{
  "encoder_norm_position": "pre",
  "encoder_bias": "all",
  "encoder_kv_group_size": 2,
  "fusion": "cross_attention",
  "decoder_layers": 6,
  "decoder_fused_qkv": false,
  "init": "orthogonal",
  "nesterov": false,
  "ema_decay": 0.995,
  "adamw_weight_decay_other_params": 0.01
}
Rows from block 10 of the image encoder of a small image captioner, named by matrix and row number. Rows with one number belong to one neuron. Each number is 128 + 24 x the weight over its row's rms, rounded and kept within 0 to 255. All counts start at 0.
After each neuron's rows are labels from the 100 images, of 14976, where the neuron reaches its highest value: "lies over" is the class under the peak. Only what is clearly more common there than usual is listed. The data: rosettes with rotational symmetry.
# fc1: MLP up (encoder.blocks.10.mlp.fc1.weight, 1536x384), inputs 288-383
# fc2: MLP down (encoder.blocks.10.mlp.fc2.weight, 384x1536, transposed), outputs 288-383

fc1.717 [101 123  89 102 156  76  98  96 123 151 114 133 129 144 120  99 110 139 146  86 110 128 132 170 137 130  89 149 133 133 144 143 107 135 106 144 154 139 148 132 101 145 111 123 116 116 103 148 124 138 146 112 142 124 181 164 122 191  98 120 124  96 119 127 111 148 146 128 122 152 143 194 162 104 170 173 139 104 122 157 115  88 150 126 123 145  87 139  70 110 122 121  95 164 121 132]
fc2.717 [128 149 122 143 120 150  99 109 135 112  79 135 120  95 143 120 140 142 132 131 158 151 137 133 166 140 117 127 162  75 144 157 138 132 141 105 115 102  94 123 103 127 135  95 156 165 182 149  75 143 124 112 110 119 113  70 142 108 121 143 143 119 184  93 162 156 130 136 133 134  87  92  83 165 130 144  78 126 113 128 121 165 139 130 120 101  94 123 181 159 138 108 162 121 139  99]
lies over: rosette

fc1.297 [160  96 150 146  85 145 169 124 110 120 122 129 127 166 177 143 143 104 120  96 108 150 125 114 122 157 146 129 107 113 112 118 113 141 132 156 156 103 172 122  87 141 127 146 124 124 105 118 174 158  98 135 107 127 146  95 155 122 113 121 126 218 124 142 112 121 104 148 141 123 119 129  95 136 154 113 129 137 118 123 118  95 122 144  82 141 120 145 163 173 134 115 151 145  91 132]
fc2.297 [166 138 107 131 119 110 153 132 146 102  89 140  87 146 112 149 102 132 105 155 127 151 154  83 158  91 165 131 122 149 113 161 147 137 142 126 103 120 126 104 132 110 129 104 136 140 136 134 113  98  52 120 125 145 170 133 108 121  95 161 128 118 127 125 146 154 179  97 148 120 130 115 138 181 137 161 116 102 107 167 142 208 139 142 157 121 141 146 125 122 124 108  73 130 166 129]
lies over: rosette

fc1.195 [130  77 114 118 152 131 170 100 171 105 126 180 124 119 141 146 128 118 136 141 140 158 113 149 186 136 102  72 100 167 124 140 140 162 109  97 173 121 103 137 130 114 159 129 106 148  82 119 111 132 106 135 129 128 119 147 134 202 145 132 127  97 136 136 158 117 130 158 108 147 128 145 103 134 150 129 137 140 130 103 112 141  94 132 153 145 156 141 121 120  91 169 171 110 114 152]
fc2.195 [131 114 106  90 116 105 164 130 130 104 123 152  91  99 136 116 136 157 116 124 122  91 130  87 115  99 163  88 131 103 109 129 138 134 103  96  94 103 161  85 139 127 155 101  80 106 128 131  79 133 122 150 104 172 104 143 135 108 125 146  95 140 110 138 122 139 149 116 105 129 134 129 107 152 152 151 165 154 139 167 136 119  98 159 146 117 111 154 146 111 171 103  76 118 157 117]
lies over: backdrop

fc1.759 [103 108 120 135 137  92 167 129 134 160 102 114 145 180 143 145 128  91 132  99 131 102  98 167 142  99 135 155  91 130 126 124 115 132 119 171 118 159 148 171 136  98 164 114  99 167 110 144 126 132 111 100 151 123 104  84 175 111 104 158 115 109 118 135 107 145 157 135 125  69 157 145 138 122  72 156 113 111 114 144 147 122 125 114 154 129  99  88 163 149 107 138 116 145 113 163]
fc2.759 [185 130 145 126 139 152 168 143 158  98 154 132 137  90 101 119 152 132 159 142 123 157 145 143 113 103 160 103 123 118 119 148 120 130 142 117 162 103 110 179 103 138 111 128 141 117 106 148 141 100 116 111 170 153 146 107 163 127 147 143 111  80 127 147 138 107 136 124 155 146 135 126 125 133 142 126 120 162 112 123 106 123 101 100  67 106 166 215 115 109 126 145 120 114 162 134]
lies over: backdrop

fc1.496 [144 121 127 128 165 123 146 148  89 163 140 166 156  92 179 142 138  83 125 133 155 138  88 120 141 158 124 114 142 123 112 148 108 127 160 117 131 169  97 162 163 112 107 148 179 145 118 160 179 152 116 169 121 141 145 128 129 127 116 129 104 128 138 137 137 131 143 121 153 136 124 106 100  96 145 141  95 121 129 151 100 162 112 142 135 140 133  66 187 126 109 162 121 128 107 116]
fc2.496 [142 134 125 121 136  93 126 160 148  92 116  92 115 134 102 112  89 121 135 103 121 121 131 150 139 151 138 102 131 101 127  99 127 117 134 176 158 104 159 117 107 124 184 130  93 110 134  97 103 101 110 104 189 116 102 128  98 162 134 151 134 113 131  94 116 150 108 147 114  94 130 122 158 113 125 133 147 107  95 114 115  76 127 135 141  82 116 168 112 126  95 115 121 134 121  97]
lies over: backdrop

fc1.190 [ 84  78 169  94  80 140 168  94 128 154 163  92 139 104  99 133  98  86 173 170 189 134 130 138 117 141 127  73 115 122 152 116 134 115 141 135 141 117 131  82  99 133 150 143 126 119 118 120 151 110 110 135 151  84 138 135 174 118 135 162 125 184 118 100 102 114 186 117 132 123 117 164 101 132 128 115 101 116 155 130 159 115 145 139 129 129 109  98 160 102 149 149 148 129 119 156]
fc2.190 [123 128 131 153 150  68 146 181 160 108 144 118 130 102 125 143 133  75 110 120  88 146 157 145 116 119 164 133 177 161  92 146 150 155 137 135  99 170  91 124 112 116 113 131 119 114 103 131 167 132 160 109 157 111  93 125 119 129 146  99 101 130 130 149 135 111 109 111 128 134 109  87 165  90 105 117 141 150  90  87 137  91 134 128 132 106 106 146 125 115 124 140 105 152 145 117]
lies over: rosette

fc1.15 [122  97 181 192 112  85 108 130 135 112 106 104  68 125 121 115 118 153 101 123 152 141 120 139 116 124 128 132  98 134 146 124 163  91 150 141 125  99 101 147 182 131 102 111 184 123 106 165 147 150  76 124 137 109 122  64 177  83 149 137 154 106 160 151 107 112 121 112 102 157 116 145 127 111 108 144 157 146 128 122 115 169  96 157 153 108 147 138 145 179  88 122 170 139 115 136]
fc2.15 [127 149 104 112 114  97  70 158 171 101 137 143 131 124 118 141 143 128 110 101  87 137 112 107 114 142 170 137 130 166 111  97  70 144 111 117 128 120 158 136 109 107 144  74 115 134 150  90 159 149 106 120 117  94 123 118 140 163 165 129 111 181 137 111 155 163 134 185 115  98 147 123 122 108 166 132 120 124 144 128 104 107 109 124 113 186 126 146 149 131 163 114  72 132 158 133]
lies over: rosette

fc1.345 [158 129 113 109 108 145 177 121 122 160 104 116 135 137 141 141 126 139 109 153 135 139 129 127 117 139 106 122  95 126 146 124 158 159 131 146 159 131 135 153  96  81 134 152 129 108 116 147  99 105 111 125 101 174 153 121 156 111 129 145 125 140 130 106 132 131 192 142 136 116 144 103  74 110 109 148  66 136 111 147  98 120 107 131 181 112 189  93 142 133 155 115 167  99 115 112]
fc2.345 [ 94 136 108 144 132 156  99  93 159 116 147 123 142 139 139 166 129 117 165 117 146 143 123 132 143 124 150 135 126 129 113 143 105 122 168 130  98  94 117 109 154 149 161 138 125  92 112 172 132 134 109 127 153 138 100 101 145 155 141 150 129 138 152 161 170  84 131 118 141 136 130 130 136  88 178 158 105 131 120  93  88 117 137 120 118 138  95 159 118 122 129  95 125 113 116 138]
lies over: backdrop

fc1.159 [163 110 128 103 130 117 118 130 145 119 155  98 147 105 139 101 130 129 113 137 130 129  91  94 137  80 116 138  89 150 150 157 108 142 122 142 163 167 111 138 139 110 116 129 121 156 126  78 130 106 110 115 161 111 101 123 131 148 107 141 150  76  56 121 137 159  63 117 119 144 149 119 181 103 103 133 101 120 127 158 146 106 104 158 158 140 148 135 139 119 159 145 101 158 142 125]
fc2.159 [ 76 104 127 150 113  96 103 174 117 149 106 143 149 166 164 184 121  82 116 107  81 113 160 127 177 160 161  82 139 135 147  87 165 157 118 109 123  80 162  92  64 144 134 129 145  97 145 128 126 113 119 109 162  90 147  96 148 125  96 130 118 143 112 127 127 131 144 104 101 104  85 118 101 134 114 118 112 118 129  96 124 109 137 137 106 113 113 133 124 153 114  89 150 113 122 115]
lies over: rosette

fc1.174 [113 139 129 138 158 162 149 164  83 150 127 145 141 111 101 155 105 163  94  82  49 103 152 148 138 115 100 139 157 110  93 140 142 108 112 160 131 130 131 135 134 141 141 148 117  89 130 113 127 153 121 156 142 114 103 114 108 153  62 103 130 136 144 154 128 122 111 111  80  78 122 107 124 131 131  84  99 116 116 110 159 119 138 151 131 143 150 152 112 123 134 120 137 151  98 157]
fc2.174 [149 128  85 106 171 171 131 171 132  94 123 148 118 129 125  90 160 113 151 133 102 140 138 166 123 125 162 156 114 153 149 141  81 170 101 114 114 128 154  76 106 136 171 160  93 116 136 144 121 105 134 149 137 133 152 157 137 166 192 118 131 109 144 116 131 144 113 135 175 163 124 142 112 122  63 142 150  91  93 143 110 108 128 184 120  92 156 122 128 102 146 119 149 105 142 132]
lies over: backdrop

fc1.460 [ 89 105 103 135 148 158 151 112 116 133 157 108 159 118 141 164 127 109 131 145 105 153 127 117 146 125  91 112 117 117 136 111 158 126 124 115 172 140 117 147 125 113 128 159 130  89 148 185 155 125 154 115  78 133 146 111 155 123 159 143 147 160 141 131 130 176 107 130  97 113  87 135 134 127 127 150 114  76 118 149 160 119 159 104 103 146 125 115 140 119 108 109 130 132 138 118]
fc2.460 [129 159 109 160 164 103 142 112 151 124 143 146 102 124 128 168 146 132 109  98 166 161 107  95 112 173 156 146 134 142 147 164 102 132 148 117 117 142 118 111 145 124 165 150 126 135 119 130  93 103 103 163 127 109 148 151  84 146  92 151 140 105 166 106 114 104 133  91 137 100 135 124 104 108 125 118 166  84 123 119  97 112 123 151 104 145 124 154 123 131 169 126 160 153 128 123]
lies over: rosette

fc1.690 [181 131 121 128 130 124 140 177 135 126 145 114 139 178  91  96 112 103 181 111 148 124 141 114 187 148 143 147 114 134 157 153 131 123 118 114 154  95 118 131 111 149 127 124 138 142 119 163 143 131 133 171 126 150 158 108 139 116 148 123  69 123  99 107 119 105 147  61 100 122 165  83 157  93  80 146 140 128  86  64 142 128 121 118 118  93 160 115 148 120 132 147 157 139  62 178]
fc2.690 [147 131 123 130 171 140 160 113 139 106 127 114 155 112 144 145 135  92 112 100 109 130 165 107  80 133 108  98 136 107 123 103  97 113 145 145 107 141 133 107 133 132 142 120 152 116 129 136 146 148 111 143 156 147 115 158 162 128 138 131 106  94 142 132 104 118 128 146  81 150  95 160 132 111 127  60 105 180 147 110 113 112 123 108 149 152 144 111 133 143  64 132 132 136 194 115]
lies over: rosette

fc1.46 [119  65 154  91 101 102 113  88  87 137 123 111 142 104 163 139 157 104 105 110 156 139 112 110 111 136 140 117 125 115 115 140 114 123 156 132  93 167 127 178 147 111 122 112 135 160 109  83 129 168 145 134 181 140 126 123 119 121 153 117 137 164 146 138 110  83 108 170 148 117 141 173 110 151 145 148 138 108 121 119 123 115 137 165 115 115  93 140 124 170 144 138 118 160 115 111]
fc2.46 [146 143 145 135  76 125 121 190 159 110 139 153  96 134 105 137 109 181 142 101 101  91 148 140  99 109 143 140 153 160 106 140 105 159 131 114 135 155 140 121 123 115 147 162 112 144 124 157 130 108 125 121 151  95 145  96 113 141 144 143 117 109 162  96 129 150 111 136 110 142  91 103 148 138 150  93 147 106 109 105 128 142 130 159 148 127  99 162 114 116 111 112  99 127 162 101]
lies over: rosette

fc1.716 [175 110 148 120 123 122 119 128  77 115 139 111 137 130 103 107 149 142 142 162 138 154 124 134 114 142 124 139 161  88 150 124 182 143 111 118 134 126 121  86 132  90 124 120 105 138 154 124  92 117 106 129 157 145 164 156  91 145 145  96  99  68  96 141 103 135 106 130 135 158 139 114 138 115 123 123  92 124 100  81 105 145 115 117 142 100 103  97 156 127 144 126 129 142 118 106]
fc2.716 [137 134 109  98 138 140 177  90 121 112 107 151  77  85  88 124 139  59 151 136 104 138 139 104  97  95 155 122  97 142 116 100 119 128 146 187 115 136 136 111 128 156  98 103 158 118  93 165 201 153 158 162 137 160 129 122 160 108 122 149 135 109 167 133 134 113 146 136 145 133 111 127  84 106 150 129 181 160  91 113 145 106 170 143 119 186 156 145 138 122 114 159 129 120 105 151]
lies over: rosette

fc1.699 [157 113 134  94 112 156 132 111 124 106 125 102 119 132 123 116 131 117 142 143 124 139 120 137  89 128  90 142 102  92 157  94  95 193 167 115 105 117 115 162 100 130 158 118 110 155 113 122 154 145  75 136 165 147 149 132 124 143  81 122 144 179  96 118 110 106 111  82  91 114 100 144 113  98  98 110 158 134 151 141 108 144 140  89 152 139 160 133  90  95 144  98 126 176 130 153]
fc2.699 [110 128 147 126 105 137 101 160 142 105 140 169 166 113 101 154 136 116 120 130 131 178 119 126 145 142 162 124 169 147 167 161 165 118 102  95 140 153 142  93 132 184 105 149 132 123 124 114 147 107 113 119  70 123 104 159 155  82 126 123 131 127 167 104 125 107 119 126 169 150 125 116 106 126 134 108  91 122 123 142 150 162 106 159 116  96 142 147 162 124 150 134 139 130 126 162]
lies over: rosette

fc1.537 [113  88 116 144 145  96 115 143 109 106 128 152  98 101 151 136 154 117 115 156 157 113 145 131 123 129 151 151 106 151 126 121 106 123 149  89 142 155 103  95 191 112  84 142 115  89 121 145 123 146 113  84 121 124 154 129  95  97 123 172 160 133 135 165 107 152 122  86 100 142 138 120 117 136 162 165 128 125 135 146 114 126 115 132 130 111 151 155 154 149 162 140 118 112 113 106]
fc2.537 [ 80 140 126 146  81 151 134 134 116 114 164 105 105  97 155 127 130 127 124 120 103 123 109 129 125 111 107 125 127 101 171 140 121 184 104 178 162  95 120 129  96 108 139 130 164 144 177  98  81 112 187 101 120 105  98 138 118 167 109 126 102 147 108 150 139 118  82 132 159 102 113  90 161 161 156 149  95  58 101 117 133  81 131 150 144 117 113 118 115  98 134 103 129 118 158 155]
lies over: rosette

fc1.177 [ 79 139 153  77 140 151 115 129 120 133 112 118 108 160 107 128 138 131 150 132 122 156 113 133 154 137 133 138 166  91 110 142 166 140 163 133 125 108 142 107 138 163 114 171 130 129 137 141  87 119 143 186 183 141 171 109 161 147 121 115 100 168  92 145 137 157  88 114 132 133 100 114 118 143 151 110 113 100 106  94 116 135 148 109 101  88 138  84 106 152 131  81 156 148 143 173]
fc2.177 [157 111  89 176 161 138 155 128 135 120 117 121 156 137 152 151 134 129 102 100 146 148  94 125 143 110 108 116 122 153 128  99 115 170 155 124 135 131 142  81 111 142 129 125 107 103 145 159 119 147 108 106 105 108 153 145  81  99 144 135 125  95 132  69  89 120 126 105 120 110  99 108 109  90 171 112 125 116  89 140 132 128 107 142 165  94 101 124 112 137 149 177 125 109  99 103]
lies over: backdrop

fc1.299 [ 99 112 141 166 143 105 122 195 108 118 135 141 150 131 145 139 161 123 133 148 154 178 105 157 123 165  90 113 111 131 137 101 175 117 141 133 137 154  84 145 112 137 157 113 142 145 148 137 122 144 140 136 180 136 113 159 133 103 150 151  95  98 128 172 158 114 123 135 124 115 135 139 140 145 137 158 150 148 156 132 100 172 165 171 111  81 133 117 136 135 116 176 111 115 129 114]
fc2.299 [109 116 127 145 130 161 102  86 138 150 126 110 135 141 113 111 123 184  81 146 147 113 104 149 146 132 162 139 112 164 152 132 136 110 155 147 125  83 179  95 159 123 110 126 148 134 116 105 140 117 150 133 124  95 165 129 148 138 121 135 133 167 131  97 120 134 123 118 142  84  99 119 103 131 144 101 162  91  74 148 163 106  84 132 153 146 137 137 104  98 122 101 103 138 146 117]
lies over: backdrop

fc1.21 [126 149 136 153 102 116 140 190 119 112 124 126 123 151 120 107 140 124 113 132 154 128 162 108  91 137 112 156 121 141 140 147 121  64 166 105 127 103 136 119  90 157  78 149 125 126  91 134 156 118 154 110 140 152 111 121 135 103 106 146 178 164 166  88  95 106 149  78 149  95 112 104 105 126  98  97 118 104 122 166  90 122 162 129 142  98 125 131  84 115 113 132 104 133 164 116]
fc2.21 [150 169 140 125 121 133 132 112 183 119 133 109  80 126 150 177 127 109 112 109 126 133 126 116 193 125  98 103  88 147 158 109 117 100 139 142 145 143 147 115 139 117 121 166 118 102  83 159 105 172 101 161 143 126 120 166 129 148 123  81 150 112 124 125 149 129 178 165 137 150 139 121 130 122 157 105 122 111  90 155 135 116 103 133 158 163 166 111 154 112 162 136  91  93 145 120]
lies over: backdrop

fc1.673 [139 160  99 139 145 156 123 180 130 104 147 148 108 119 110 127 127 115 105  99 145 134 110  66 161  84 165 128 126 123 101 136 112 116 118 173 118 128 133  97 180 116 134 110 100 127 118 137 104 150 118 126 139 160 129  71 133 110 152 143 114  67 116 101 143 103 136  62 131 162 140 108 159  95 168 123 113 149 166 126 103 138 154 105 152 119 144 197  72 118 124 132 190 112 110 126]
fc2.673 [127 127 149 135 121 126 143 170 144 136 116 106 162 128 104  95 133 153 186 137 109  90 109 158 100 174  81 123 106 178 144  93  92 151 169  97 128 103 112 130 103 132 154 167 165  71 118 183 165 135 145 140 135 117 101 125 131 108 132 116  87 158 118 167 148 171 136 158 131 108 146 163 143 162 120 159 127 115 136 175 149 116 121 181 148 142 128  87 158 136 111 152 134 147 128  98]
lies over: backdrop